Rows from block 5 of a small image classifier, named by matrix and row number. Rows with one number belong to one neuron. Each number is 128 + 24 x the weight over its row's rms, rounded and kept within 0 to 255. All counts start at 0. After the name is the row's rms in percent of the matrix's.
Before each neuron's rows are labels from the 100 images, of 14848, where the neuron reaches its highest value: "responds to" is what is common among them. Only what is clearly more common there than usual is listed. The data: drawn small creatures on textured ground. In brackets: how many of the 100, against the usual share in percent.
# fc1: MLP up (model.blocks.5.mlp.fc1.weight, 384x128), inputs 0-127
# fc2: MLP down (model.blocks.5.mlp.fc2.weight, 128x384, transposed), outputs 0-127

responds to: marbled (64 vs 16.8)
fc1.208 111 [141  79 151 113 162 159 133 109 128  91 124 150 118 141 107 157 114 128  60 140 153 147 125 118 152 109 143 129 146 156 115 135 114 120 106 125 150 134 101 180 134  96 139 118 109  97 149 110 109 161 125 111 145 132 120 130 167  71 148  84 147 133 125 143 123 112 137 174 138 106  89 138 171 167 129 123 151 111  86 113  94 146 181 141 149 129 110 111  85 132 115 135 152 118 124 174 131 128  77 106 121 191 164 120 136 135 133  85 124 125 136 136 112 153 137 154 163 139  97 122 136 155 122 141 138 141  99 139]
fc2.208 108 [107 137 115 147 128 116 128 131 135 135 108 101 125  98 124 129 124 132 109 112  66 120 148 122  79 138 108 137 108  95 122 160 168 143 126 116 107 101 103 117 119  89 158 150 164 179 113 109 164  66 105 118 130 116 157 127 109 145  77 139 140 154 127 132 144 103 157 137 102 144 110 122 122 122 151 123 135 133 157 108 153 124 109 156 169 102 151 186 143 151 175 119 111  91 110 138 133 121 132 170 161 144 152  94 167 115 126 157 144 157  86  86 110 100 121  86  88 135 112 119 158 135 120 122 149 137 141 104]

responds to: dotted (94 vs 16.6); large (76 vs 25.4); butterfly (33 vs 8.1)
fc1.197 094 [142 121 160 102  95 124 132 138 107 130 103 158 163 137 125 116 155  82 126  99 159 124 100 112 128 127  82  88 134 163 129 135 127 136 144 114 127 103 152 113 166 126 126 101 121 130 137 120 151 102 125 168 113 149 136 137 112 146 120 129 125 103 113 118 146 183 138 106 162 163 111  94 114 165  85 130 141 152 164  94 114 107 124 141 119 163 158 106 127 106 158 146 115  94 161 126 112 136 162 165 148  83  89 149  99 117 140 165 124 129 110 166 106  87 141 165 113 135  94  81 102  97 130 127 122 109  63 130]
fc2.197 094 [104 162 151  92 125 155 105 141 125 126 142 150 123 102 145 104 142 152 123 132 126 106 109 155 122 114 132  95 145 137 155  74 170 114 158 149 153 157 125 116 122 100 134 152 128 109 116 154 122 122 124  75 141 178 151 142 118 134 128  92 131 126 120 164 153 146  62 135 111 120 148 141 107 108 172  85 166 188 106  95 138 136 125 114 137 145 134 108  98 139 124 145  93 177 131 126 116 176 128 116 165 121 126 100 119 139 102 154 137 106 100 119 166 161 128 127 134 105 130 191 117 107 149 153 138 125 119  86]

responds to: scaly (96 vs 16.8); black (77 vs 8.1)
fc1.193 101 [146 109 145 134 131  97 152 160 154  98  98 145 105 136 165 146 146 113 136 123  87 124 143 145 127 117 108 122  85 106 115  87 136 123 147 185 135 151 161 139 119 161 140 171 126 113 157 121 140 131 119  96 145 163  79  97 122 124 106  95 126 114 117 153 131 139  93 173 148 117 179 135 142 105 132 147 113  92  77 159 138 134 140  90 137 164  92 130 158  88  93 153 101 114 127 139 123 124 116  91 135  85  77 116 157  96 142 121 104 118 137 108 145 138 158 114 132 139  91 125 118 148 122  82 113 125 140 160]
fc2.193 104 [143 146 125  92 133  76 112 115 108 137 151 124  91 132 150 146 130 146 132 138 156 107 106 130  92 104 109 160 102  85 123 119 127  86 132 100 109 139 151 104 162 125 120 135 102 155  92 142 130 135  89 109 134 151 149 134 124  71 166 167  83  85 129 131 144  93 130 108 128 177 128 145 101 129 115 147 122 137 152  60 130  94 133 155 139 159 183  98 142 119 134 148 100 105 130 133 101 121 156 148 153 121 163 152 122 117 116 142 148  77 107  85 148 129 127 146 110 138 132 122 148 161  93 158 145 106 124 119]

responds to: dotted (58 vs 16.6); large (52 vs 25.4); crab (32 vs 8.4)
fc1.173 115 [145 106  99  96 112  94 154 119 117 113 162 139 111  99  99 115 168 154 106  95 165 147 109 146 115 158 130 110 153 106 146 136 130 116 141 122 157 101  98 133 125 119 119 108 116 178  98 179 100 100 131 121 130 121 159 127  94 144 149 112 153 153 121 100 118 120 122 145 155 142 132  89 120 124 133 168 139 136 112 128 140  83 131 167 123 124 140 124 146 142 202 166 158 137  78 170 125 118 117 137 125 118 135 174 118 123 126 162 149 128 129 172 156 135 124  56 101 100 124  98 121 168 105 124 137 113 125 151]
fc2.173 121 [ 96 174 149 161  93 100 111 127 137 140 167 143 133 123 158 120 129 158 132 107 138 124 113 173 125  96 143 118 118 167 155 163 143 120 143 123 141  91 121 116 153 127  91 109 156 155 153 163 136 113 117 142 143 133  51 154 105  99 113 149 155 122 109 122 105 153 132 122 133 131 142 118  99 123 154 169 121 131 137 114 131 131 127 180 148 109 141 169 119 128 122 124  93 145  69  95 162 124  81 140 108 155 128 135 119 125 150 122  82  77 170 119 141 100 108 145 109 126 179 126 125 131 130 145 156 126 164 159]

responds to: marbled (96 vs 16.8); large (56 vs 25.4); crab (33 vs 8.4); colour: white (26 vs 8.8)
fc1.7 094 [115 104 119 136 133 138 110 113  97 131  84 103 165 135  87 140 157  89 113  72 116 101  91 135 151 127 113 179 140 146 152 149 132  94 165 127 127 128 128 127 119 133 156 131 134 106 133 153 152  96 186  94 141 129 128 136 110 127 114 120 155 140 147 150 129 139 155 120 103 116 116  95 153 154 130 187 114 192 100  93 126 122 172 130 152 182 121 159 171 143 162 125 157 117 102 136 109 123 148 139 121 122 139 151 106 101 154 101  83 101 164 127 116 117 117 159 146 164 142 137 153 130 136 117 158 135 114 146]
fc2.7 096 [136 174 112 126  93 108 129 149 162 127  83 131 133 147 168  87 118 153  94 120 139 109 143 109 165  95 104 113 116 118 113  66 122 135 139 149 124 165  94 101 159 105 122  94 115 140 115 164 145 179 122 127 134 110 117  91 153 129 160 128  97 129  83  96 135 121 118 164 117 147 121  70 162 120 158  96 138 122 164 144  99 147 109 138 101 137 125 142  68 116 121 105 122 127  86 119 126  94 127 133 115 136 111 128 175 137 114 140 127 158 136 112 123 127 120 101 144 144 127 140 118 101 115 127  63 160 106 141]

responds to: scaly (100 vs 16.8); pink (28 vs 8.4); beetle (25 vs 8.1)
fc1.218 094 [158  91 113 151  91 120 151 108 130 147 171 143  96 136 188 172 121 134 146 119 140 148 154 111 105 129 133 136 137 116 158 127  84 132 114 113 158 170 157 129 177 148 148  93 110 119  93 157 119 114 133 144  89 173 148 129 110 117 152 142 158 114 148 139 196 103 135 120 128 147 106 162 150 116 129 169 153 143 118 103 140 139 177 135 104 149 127 104 153 130 127 136 110  96 111 141 133 118 136 138  86 106 119 130 149 108 132 116 121 155  93 136 116 144 154 137 108 148 164 159 149 135 126  98 141 150 178 179]
fc2.218 094 [ 93 120 140 120 189 199 112 118 145 117 147 114 148 109 134 124 146 132 135  82 131 121 110 134  75  98 153 103  97 141 104 121 183 140 149 117 109 131 132 139 133 110 157 147 157 147 160 115 116 150 121 106 159 116 139 142 118 134 108  97 112 141 102 146 104 126 118 144 114 123 153 175 139 114 110 116 116 119 127 130 151  99 136 163 180 136  96 145 117  90  53 140  95 125 155 118 142 117  63  86 138 148 127 130 115 138 118 121 113 107 149 140 145 127 152 110 182 128 131  81 118 115 135 140 132 122  87 140]

responds to: black (97 vs 8.1); dotted (50 vs 16.6); spotted (39 vs 16.7)
fc1.30 103 [119 147 135 191 145 119 120 122 119 126 148 153 154 104 148 110 143 138 114 117 148 159  82 146 160 140 158 127 127 144 158 134 108 108 110 123  89 112 105  79 130 122 114 122 123 111 138 124 152 129 119  77 149 141 153 118 185 110 112 158 120 140  90  98 137 138 105 167 147 121 109 121 148 135 125 133  87 129 121 103 137 116 131 167  90  96 102  96 159 105 143 120 136  84 114 174 111 118 154  86 126 114 137  95 114 164 133  78 141  93  82  91 105 116 176 159 133 113 118 108 111 116 131 103 178 136 133 109]
fc2.30 109 [133 141 135  90  76 101 108 131 184 129 108 129 117  91 118 104 136 135 180 139 105 104 107 170  73  91  92 161 145 136 143 141  86 146 151 135 161 145 102 125 131 156 117 161 140 137 127 144 126 118 165 150 117 132 161 138  97 110 106  95 109  99 141 141 155 144 116 128 145 153 175 114 141 159 150 113 165 114 143 126 117  95 134 140 103 164 143 155 161 133 100 134 175  94 132 127 141 122 110 128 118 138 193 128 149 104 128 148 142 149 183 151 153  94 144 110 110 138 155 111 152 116 133 113 121 152 118 127]

responds to: dotted (43 vs 16.6); spotted (38 vs 16.7); black (34 vs 8.1)
fc1.331 101 [ 84 118 140 133 127 131 137 122 112 124  92 152 153 134 138 116 158 121  85 115 111 119 131 199 127 117 158 157  57 193 114 162 116 120  96 160 144 165 133  69 140 130 126 139  89 162 107 149 111 115 166 143 160 134 131 135 147 114  81 110 112 127 124 129 120 130 123 103 116 103 132  89 139 112 125 179 129 116 117 128  96 138 152 155 110 147 153 160 123  86 158 112 146 107 129 119 120 108 141 122 103 145 121 153 135  94 131  67 108 148 104 149 132 115 162 148 134 132 121 120 144 112 150 156 149 130 128 168]
fc2.331 105 [183 101 120 113 135 121  84 166 177 108 175 106 127 164 128 113 110 139 152  98 139 139 150 112 137 173 148 149 187 141 115 150 113 129  82 111 127 129 110 142 151 141 131 126 104 119 130 114 137 167  87 115 122 171 137  84  84 123 166 177  86 117 130  94 117 158 111 147 139 142 103 103 123 133 109  82 147 120 129 125 109 141 127 138 153 118 111  90 154 151 119 147 103 106 139 113  90 103 133 143 122 134 118 144 137 136 159 125 127 163 165 120 136 151 138 148 115  70 168 139  99 137 114 136 156  95 140 131]

responds to: black (94 vs 8.1); dotted (87 vs 16.6)
fc1.212 097 [102 118 138 111 162 105 108 145 109 151 129 141 161 133  92 145 155 116 124 114 162 106 150 139 130 114 144 107 143 104 126 134 140 116 130 154 156  86  76 142 201 111 110 133  74 106  75 118 136 146 110 118 149 174 135 157 126  96  87 123 124 162 129  74  99 131  99 115 104 105 155 104 173 112 148 115 193 137 111 117 123 119 155 160  93 102 125 155 109 103 109 145 131 120 145 139 120 158 173 156 146 136 141 126 132 147 149 105 133 134 159 127 138  99 150 139 128  86 149 149 110 134 157 120 148 139 124 112]
fc2.212 093 [114  77 152 157 178  89 141 126 107 100 147 152 141  85 131 128  85 108 141 133 160 111  96  94 117 145 124 175 131 174  79 121 107 132 113 135 140 147 113 116  83 152 161 129 106 113 130 142 168 118 126 120 115 106 146 109 131 159 167 132 170 147 159 147 133 116  99 151 157 134 132 146 110 153 151 118 113  93 145 153 142 151 118 104 136 117 118  92 137 109 159 133 111 114 122 126 135 182  90 138 155 130 184 125 156 139 140 113 150 145 148 160 160 100 112 158 143 136 149 117 147 109 101 107 159 117 115  79]

responds to: scaly (79 vs 16.8); spider (30 vs 8.2)
fc1.354 096 [133 149 100 154 135 102 138 126 103 159 125 153 133 126 123  90 140 143 127  92 144 110 145 107 134  65 170 149 145 102 115  94 135 132 115 130 155 119 130 144 136 124 162 150 102 119  90 168  76 118 113  98 124 153 143 164  50 154 142 133 101 140 136 140 169 113 122 151 116 127 140 118 131 181 129 118 135 145  92 116 115 123  99 118 104 145 108 115 145 117 164 131 118 142 130  71 150  96 130  93 112 121 107 114  94 130 102  93  74 112 118 141 116 122 174 156 151  99 110  94 159 118 100 111 112 117 101 135]
fc2.354 101 [124 126 138 124  69 168 156 144 146  86 128 103 136 113 115 126 120 110  82 152 106 124 149  64 140 123 141 142 118 145 105 143  86 110  97 102 123 146 122  75 101 148 105 129 154 158 158 131 116 127  70 137 115 119 140 134 169 121 136 137 144 121 142 119 100 154 122 106 115 143 112 136 101 107 130 172 124 140 122 113 115 135 152 127 161 120 156 152 109 110 108 160  95 120 118 142 103 150 142 119 134  86 133 104 208 119 180 134 131 157 148  99 106 118 158 114 164 178 139 110 130 139 122 158  93 119 130 106]

responds to: plain (100 vs 16.7); white (32 vs 8.8); crab (27 vs 8.4)
fc1.214 098 [141 141 147  91 133 125 159  92 100 127 134 152 118 126 116  80 173 143 117 123 149 122 144 142 105 138 141 164 133 137 124 123 106 161 112 138 151 127  96 163 125 161 135 160 159 115 118  99  83 126 136 151 121 154 144 131 136 142 139 109  99 131 147  80 101  83 123 104 142 130 164 168 145 166 139 120 133 140 135 157 105 109  89 127  94 109 182 141 118  92 151 126 166 157 127  94 110 158  91 140 151 170 161 112 108 137 131 130 115 132 173 152 119 104 152 147 128  96 139 139  78 131 160 111 164  89 164 162]
fc2.214 095 [151 107 132 170 102 115 115 120 131 139 120 189 139  89 121 121  87 128 123 153 164 169 120  84 113 176 136 124 174 102 140  97 116  89 136 104 112 141 187 152 152 150 125 141 137 115 151 143 157 134 141 113 126 137 152 143 109 106 135 149 148 111 156 190 142 147 150 119 110 178  98 112 106 110 148 138 115  93 162 142 152  95 147 148 151  96  75 115 145 121 131 135  95 129 138 142 110 128 161  90 137 107 122 147 180 120 121 142 142 140 149 157 108 135 137 129  82 108 104 149 126  96 106 144 119 124 144 121]

responds to: marbled (40 vs 16.8); plain (36 vs 16.7)
fc1.106 108 [136 137 113 154 114 118 113  83 136 135 102 152 136 111 133 112 161 127  80 100 153 122 153 119 106 160 109 116 107 113 134  85 122 128  88 155 148 109 121 117 157 152 114 126  88 139 127 103 127 169 100  87 128 130 121 123 142 142  89 126 113 107  91 142 194 146 158 134 146 124 125 131 105 132 114 118 137 117 156 117 118 164 127  96  78 120 142 125 157 112 157 150  86 125 149 153 113 154 111 139 128 130 109  92 132 122 101 162  97  86 174 112  76 142 109 106 145 150 114 163 159 171 186 137 114 115 132  90]
fc2.106 100 [112 112 108 146 117 162 133 158 183 127 172 120 111 164  94 159 140 145 134 165 137 128 132  78 149 166 142 170 136 155 129 121 117 135 123 139  92 130 111 111 145 125 164 158 161 113 156 119 161  87 153 176 145 100 148 109 151 126 160 121 122 117 143 114  96  92 146  99 126 138 142 101 111 161 136 113 136 109 124 143 161 153 159 147 151 152 115 123 118 113 138  96 156 120 142  98 107 103 126 106 107 146 159 142 165 154 141 118 154 141 105 172 171 102 129 124  90 127  96  66 112 102 113 129 138 131 115  84]

responds to: large (77 vs 25.4); spotted (61 vs 16.7)
fc1.117 115 [138 106 140 120 130 150 168  72 137 130 111 109  95 107 156  82 145 139 119 151 141 113 106 179 120 107 165  71 101 148 113 130 113 109 124 123 158  83 141 108 127 135 100 132 127 105 149 120 134 127 141 120 148 114 158 154 162 143  91 187  95 123 111 126 117 121 121 163 155 136 123 132 137 160 102 131 156  51  97 145 162 107  78 136 109 147 151 119 103 131 103 117 109 133 108 112 116 116 162 158 137  85 115 124 139 123 136 156 146 112 126 185 118 114 131  86 150 126 108 137 139 103 155 120 123 124  93 145]
fc2.117 112 [ 81 123 120 146 150  96 158 119 147 131  91 122 129 142 122  96 101 124 139 148 115 102 113  88 137 113  85 138 178 138 143 115 148 142 141 120 110 157  87 137  75 161 196 120 143 115 136 161 116 114 106 123 141 155 133 106  47 161  96 116 108 140 117 122 115 137 123 133 114 124 133 142 125 124 139 105 124 108 161 166 123 100  98 142 124 121  98 166 140 121 114 117 158 143 185 174 112 144  95 149  92 127 140 132 102 149 122 137 142 123 119 133  67 136 104 143  91 106 148 131  80 140 141 143 133 126 137 113]

responds to: plain (88 vs 16.7); snail (41 vs 8.1)
fc1.242 095 [155 154 108 135 106 129 166 115 116 118 136 119 136  87 136 137  97 118 192 175 153 111 149 119 157 135 137 154 135 130 107 104 165  99 110  89 108 118 136 148 120 166 140 141 136 145  95 102 123 152 114 142 137 145 134 125 148 108  94 163 167  91 105 145 130 154 147 137 122  85 113 153 131  82 117 138 127 131 157 110 128 161 168 126 153 120  75 135 113 116 151  92 101 118 113 104  99 151 115 130 186  95 159 135 113 155 131 115 110 148 148  98 160 166 139 120 116 109 122 132  71 103  91  87 112 101 114 118]
fc2.242 094 [136  94 129 129 112 131  79 128 151 118 116 180 125 142 125 135 119 164 103 123 121 113 120 159  84 122 137 119 164 126 144  91 102 115 117 109 158 164 108  77 126 134  82 153  94 103 105 133 104 116 154 106 103 138 144  93  95 118 126 155 122 134 160  69 123 136  81  92 137 160 104 141 129 159 118 123 169 124 147 137 118 165 132 147 119 130 132 101 164 128  91 158  92 106 157  95 137 104 141 131 143 117 117 166 169 134  94 139 148 145 119 137 149 104 131 127 134 108  81 141 134 111 129 174 163 151  97 165]

responds to: marbled (99 vs 16.8); large (53 vs 25.4); beetle (31 vs 8.1)
fc1.111 091 [ 77 148 136 124 119 133 121 121 120 144  99 151  71 150 171 146  92 172 126 126  92 112 114 140 131 121 106 102 103 137 117 102 117 135 124 142 143  93 129 144 150  97 128 117 176 141 156 169 126 135 181 116 164 116 137 117 156 125 120 131 121 120 109  90  99 147 129 130 124 150 104 132 113  81 133  91 140  95 127 121 113 160 184 103 180 147 157 153 128 134 162 121 109 146 122 102 134 104 101 158 127 108 163 159 100 107 115 165  93 115 129 114 124 134 148 145 136 183 148  91 102 128 114  76 147 118 104 128]
fc2.111 103 [152  89 116 119 119 120 141 128 167 169 156  68 161 110 121 146 150 138 114 100 105 129  91 145 153 141 141 136 145 130 128 152 127 116  98 131 100 148 102 134  99 139 126 113 147 155 113 114 159 133 120  98 131 147 112 159 128 152 135 163 161 133 182 162 113 106 117 134 100 148  81 137 149 128 133 129 154 125 144 138 189  61 114 140  93 128 164 145 101  98 103 125  95 129 110 121 123 122 108 154 119 139  81  99 112 158  95 154 102 173 150 179 107 144 140  97 154 129  90 138 142 109 148 123 119 138 106 129]

responds to: scaly (100 vs 16.8); large (71 vs 25.4)
fc1.84 113 [136 138 122  98 164 130  82 118  93 152  93 155 130 160 147 117 108 125 103 116 127 192 124 139 118 116 106 151 123 102 139 105 165 122  92 108 127 146 124 119 109 138 164 113 106 110 121 106 108 160 112 118 173  97 129  88 126 124 131 150 161 144  69 102 117 172 106 119  98 128  99 116 173 140 114 140 151 117 146 176 180 133 129 132 144 124 160 106 115 103 142  93 112 125 128 103 149 129 114 118 164 118 119 139  95 136 119  66 172 157 129 117 147 165 169 142 116 126 147  88 107 162 118 131 115 151 140 112]
fc2.84 111 [115 128 135 118 114 140 141  85 123 139 142 168 151 113 111 130  96 135 144 146 131 106 137  80 184 145 133 129  88 136 148 113 176 132 133 100 135 158 116 102 116 113 102 123 105  87 150 144 117 179  90 151  83 147 171 188 158  96 146  94 155  96 168 153 133 123 155 130 153 150 154 122 119 137 110 168 136 135 112 103 112 107 118 138 131 132 124 142 146 130 116 117 122 126 166  83 114 130  96 112 118 114 104 132  98  69 164 115 107 155 100  96 125 131 136 151 136 158 113 164 146 107 158 147 159 106 143 142]

responds to: plain (62 vs 16.7); black (33 vs 8.1); snake (28 vs 8.3)
fc1.123 110 [146 126 104 101 148  75 136 124 110 168 133 126 129  89  92 146 125 104  79 156 117 132 121 158 151 131 121 107 182 151 135 156 170  99 129 131 133 142  96 107 103 100 110 156 116 163 115  85 130 164 119 132 109 138 114 118 151 145 156 121 134 150 168 145 126 116 127 117 162 150 131 160 121 127 124  89 138 151 110  83 135 105 139 141 108 158 125 116 141 130 135 116 144 147 109 139  73 155 160  73 108 150 158  91 103 133 114 121 106 169 172 127 104 115 158 136  75 138 162  88 127 152 148 122 159 120 112 116]
fc2.123 101 [125 152 172  96 123 142  89 155 136 119 173 146 147 150 144 143 127 107 132 106 115 136 140 140 166  90  89 132 123 148 148 120 142 117 140 137  85 123 134 144 143 146 123  89  75  77 163 130 145 151 150 123 118 129 148 151 119 120 143 114 146 158  49 108 161 133 110 155 133 104 110 104 138  97 174 115  86 117 120 117 137 138 127 147 119 135 131 147 129 121 114  99 103 144 139  85 134 137 139 159 138 159 122 159 134  66  83 115 121 121 146 150 116 113  72 162 102 128  81 128 141 127 114 101 166 133 129 149]

responds to: dotted (87 vs 16.6); large (58 vs 25.4); butterfly (50 vs 8.1)
fc1.82 096 [103 119 120 139 152 160 134 126 147 118 122 117 148 128 152 134 158 168 125 107 151 117 119 150 118 152 144 102 151 139 133  61 127 172 144 112 112  87 134 109 145 137  73 128 159 152 164 132 143 157 121 106 119 175 124 103 127 114 106  94  46  89 125 118 129 150 126  84 157 109 147 128  96 127 113 107 120 139 100  92  89 142 107 113 184 110 117 115 136  94 113 149 109 153  99 127 107 117 122 124 139 115 164 134 118 138 122 129 127  93 156  78 126 107 156 158 135 166 139 126 120 143 138 154 133  96 126  83]
fc2.82 098 [139 126 103 101 117 160  64 169 135 158 105 141 116 127 125 139 107 103 164 150  96 132 131 100 136 117 132 182 140  80 106 155  94  94 129 125 130 138  93 114 111 120 167 127 109  98 134 151 132 166 120 141 122 115 114 128 111 135 150 165 123 176  92 137 147 131 163 127 108  95 115 170 133 154 117 171  91 184 161  94 115 119 124 116  98 128 104 130 148 145 133 142 134 140 123 162 129 120 123 160 152 125 150  68 139  97 139 135 141 114 107 165  82 132 112 169 138 167 123 153 138 157 127 115 110 127 131 156]

responds to: marbled (59 vs 16.8)
fc1.220 084 [150 154 135 130 145 166 161 133 153 124 110 116 146 151 147  97 105 121 102 159 127 113 127 189 140  91 104 151 126 142 118 136 148 121 141 122  95 175 118 186 102 108 122 108 130 149 124 117 127 138  87 125 158 190 138  60 118 126 144 125 131 127 130 139 127  74 141 111  62 133 126 130 134 124 126 116 106 122  90 136 112 172 114 136 111 130 122 123 118 131 146 130  77 143 166  92 125 131 149 156 120 115 131 118 126 137 121 114 168 121 131 113 148 111 102 131  92  94 119 118 106 191 165 138 152 120  76 125]
fc2.220 087 [ 93  87 104 164 103 139 118 184 144 137 115 128 122 125 139 135 127 114 121  96 142 144 112 131 123 118 140  96 114 122 145 119 128 146 107 116 136 133 176 126  83 142 145 123 147 102 134 152 150 144 154 107 137  81 149 121 129 165 119 113 124 134  87  93 111 145 172 140 109 134 108 131 138  74 135 200 113 121 123  80 119 132 134  87 167 110 118 158 112 149 112 110 151 109  84 161 166 138 114 126 123  83 153  89 146 109 116 119 111 111 125 142 112 121 144 176 186 146 137 137 138 176 151  91 115 142 143 139]

responds to: dotted (74 vs 16.6)
fc1.343 090 [129 149 125 121 122 165 122 122 168 114  95 122 170 124 130 113 136 124 141 127 128 106  97 129 143 123 157  93 141 138 105 103 132 167 115 146 170 137 109 159 124 157 117 143 190 164  81 118 127 136 127 110 126 163 182 136 129 137 121 104 152 152 162 112 114 141 149 108  75 150 137 129 139 130 135  99 134  80 162  77 169 149 104 153 167 158  92 128 139 125 133 131 103 116 131 143  86 167 137 149 141 101 120  87 157 128 145 118 114 137 127 119 130 112 122 124  90 139 183 162 101 100 145  83 122 122 135  87]
fc2.343 096 [136 159 112 156 133 121 146 155 115 124 119 115  98 152 160 123 160 144 131 140 162 130 117 148  86 150 131 149  91 110 117 117 151  74 151 156  85 131 118 159 105 172 147 122 168 126 143 127 127 125  88  95 127 111 111  86 113 127 144 100 160 105 132 111 112 117 104 124 112 106 137 114  99 126  61 138 172 165 131 150 102  96 140 104 144 151 156 165 106 142 131 150 113 124 109 139 169  95 151 183 129 109 116 147 112 101 135 159 142 106 137 146  73  89 125 117 157 158  90 117 134 118 134 112 162 133 139  98]

responds to: dotted (39 vs 16.6); red (37 vs 8.2); scaly (36 vs 16.8)
fc1.183 090 [170 139 132 149  97 103 162 110 122 117 121 178 106 118 144 158  90 134  99 102 103 111 174 128 122 118 128 152 128 140 148  93 131 100 139 112 106 116 108 136 183 154 170 146 153 158 119 123 125 143 128 122 117 149 155 124  79 164 127 121 113 104 130 137  69 133 149 150  93 181 154 115 125 120 120 140 125 124 124 122 105 100 109  94 120 151 165 176 156 127 129 100  86 118 107 122 135 145 116  97 125 113 101 141  94 108 149 110 151 106  89 118  88 107 116 127 170 110 103 124  94 120 159 117 151 112  76 154]
fc2.183 089 [129 142  97 114 125 151 153 151 167 129 140 110 141  98 157  92 111 108 151  93 156 142 130 146 160 153 136 103 130 128 128 154  92 102 134 149  88 158 139 127 126  92  95 130 123 136 138 145 165 135 121  94 105 145  83 135 120 103 102 145 142 180 109 106 117 139 109 155 151 117 143  85 171 116 118  87 137 118 147 136 141  99  92 183 102 121  87 139 144 189 148 157 148  89 107 127 156 144 137 114 102  92 145 146  98 130 182 140 162 137 139 125 161 116 138 138 123 107 119 127 144 129 113 128 112 159 174 155]

responds to: marbled (97 vs 16.8); large (63 vs 25.4); butterfly (27 vs 8.1)
fc1.135 103 [101 135 154 111 105 142 158 100 129  91 110 111 140 141 137  90 105  75 100 151 116 100  93 110 115 146 110 102 113 144 126  87  67 107 134 131 106  89 108 136 157 171  89 152  96 131 122 102 179 120 101 112  95 112 136  92 185 115 103 129 147  92  97 136  84 100 126  93 110 121 158 135 119 124 150 129 158 147 140 116 131 160 142 139 173 133  94  70 131 108 109 112 109 130 115 128 116 137 153 133  90 153 112 125 131 125 109 110 152 137 132 152 102 117 151 100 117 114 130 120 140 150 127 112 105 162  97 148]
fc2.135 105 [141 119 105 176 174 131 108 166 148 116 113 182  91 116 153 158 184 115 118 163 141  92  88 110 144  92 100 115 126 108 138 112 129 117 152 116 133 159 123 114  97 117  85 111 145 111 134 127 127 153 102 110 171  90 120 140 103 121 125 153 117 135 126 154  94 154 132 144  97 105 147  98 103 128 130 161  92 127 141 134 119  85 133 138 117 128 110 138 166 137 124  92 147 149 116 153 132 145 147 116 131 114  63 144 178 146 109 120 105 123 148 165 122 111 127 113  82 171 131 127 127 123 120 124 171  93 168 137]

responds to: scaly (99 vs 16.8)
fc1.216 085 [140 150 128 118 141 139 172 111 125 132 116 155 147 130 113 164 125 121 129  86 128 138 109 151 116  96 144 137  96 140 158 101 133 122 152 134  83 170 106 126 124 147 143 138 129 148 106 148  90 112 146 101 111 169  84  96 115 105 123 159 121  89 130 155 170 129 101 143 150 125 116 126  96 110  78 107  85 114  89 121 152 142 154 150 118 118 134 136 101 108 141 136 133 134  96 160 151 144 132 112 104 173  98 138  76 114 107  84 131 168 148  56 120 160 119 115 147  88 146 154 166 139 121 139 158 126 151 149]
fc2.216 096 [153 130 112 125 146 105  84 134 116 130 121 138 131 120 149 155  88 136 160 154 183  70 157 108 106 133 123 140 132 119 116 111 123 105 116 124 173 111 109 123 129 103 145 124 125 151 144 130 138 123  81 167 125 135 178 151 149 112 130 100 112 172  86 117 118 126 132 101 118 116 154 141 127 126 139 157 135 124 191 132  95 136  71 112 140 133  99  91 142 105  93 142  89 105 134 115 131 103 114 127  85 129 102 106 152  71 142 125 116  97 130 119 175 165 119 121 130 121 100 102  91 175 157 128 106 105 136 145]

responds to: black (100 vs 8.1); plain (50 vs 16.7)
fc1.174 098 [136 141 107 149 127 125 142 134 176 126 144 153  94 116 176 153 155 133 143 111 125 146 122 147 142 115 159  85 100 144 137 147  73 152 133 152 115 125  81  68 134 121 137 122 130  98 119 109  88 122 110  92 138  98 120 149 114  99 133 138 113 156 104  94 139 179 119 150 155  86 141 165 152 132  98 146 127 130 147 106 137 176 165 110 114  83 136 132 158 138 127 145 128 117 120 158  83 147 115 131  94 113 150 117  98 156 133 106 130 129  91 121  98 102 123 116 179  84 117  79  92 144 129 142 125 110 125 135]
fc2.174 096 [114 112 113 166 148  98 145 165 170 100 137 126 126 146  90 136 124 154 139 102 132 117 100 156 127 140 123 156 173 130 147  84 134 122 138 109 154 142 101 132 142 174 129 145 163 164  56 160 131 112 102 111 150 133 146  91 154 126 139 123  76  95 133 152 124 185 115 130 113 137 103 132 122 129 117 119 158  76 121 174 147  72 115 169  99 141 133 107 148 131 134 117 168 134  75 118 160 143 147 135 110 117 118 124 125 122 149 114 144 137 162 104 122 100 149 125 110 139 114 100 156  93 149 125  94 124 136 122]

responds to: large (64 vs 25.4); black (57 vs 8.1); spotted (38 vs 16.7)
fc1.34 104 [126  67 136  91 112 135 130 128 125  80 120  97 109 124 143 141 174 163 121 153 107 154 115 109 189 120 128 127 128 129 127 131 163 119 149 125 152 136 142 124 149  92 151 124 108 127 166 141 141 106 141  86 108 148 167 146  85 145 131 120 135 134 115 128 126 165 120 116 124 101 128 157 158 116  94  86 102 109 137 165 163 153 115 129 141 123 105 173 161 107 146 149 136 156 105 122 119 129 154  96 170 103 102 104 119 179 137 121 110 184 139 101 106 130 168 136  96 159 108 118 140 180 100 131 120 151 112 109]
fc2.34 103 [101 122 158 117  92 134 127  88 122 112 139 118 106 130 115 114 125 118 100  94 126 143 147 140 123 134 140 127  78 123 175 114 117 150 147  97 115 134 141 157 115 151 127 136 112 172 123 102 158 177 145 145 133 109 104 161 136 125 132 136 110 170 111 125  91  72 100 173 148  97 180 149 141 152 134 125 105  97 120 111 177 115 122 129 117 120 113 174 107 134 112 120 107 156 122  97 118 155 125 165 105 130 167 121 114 107 133 153 142 107 124 114  92 117 105 132 123 100 142 141 162 131 224 164 129 133 111 144]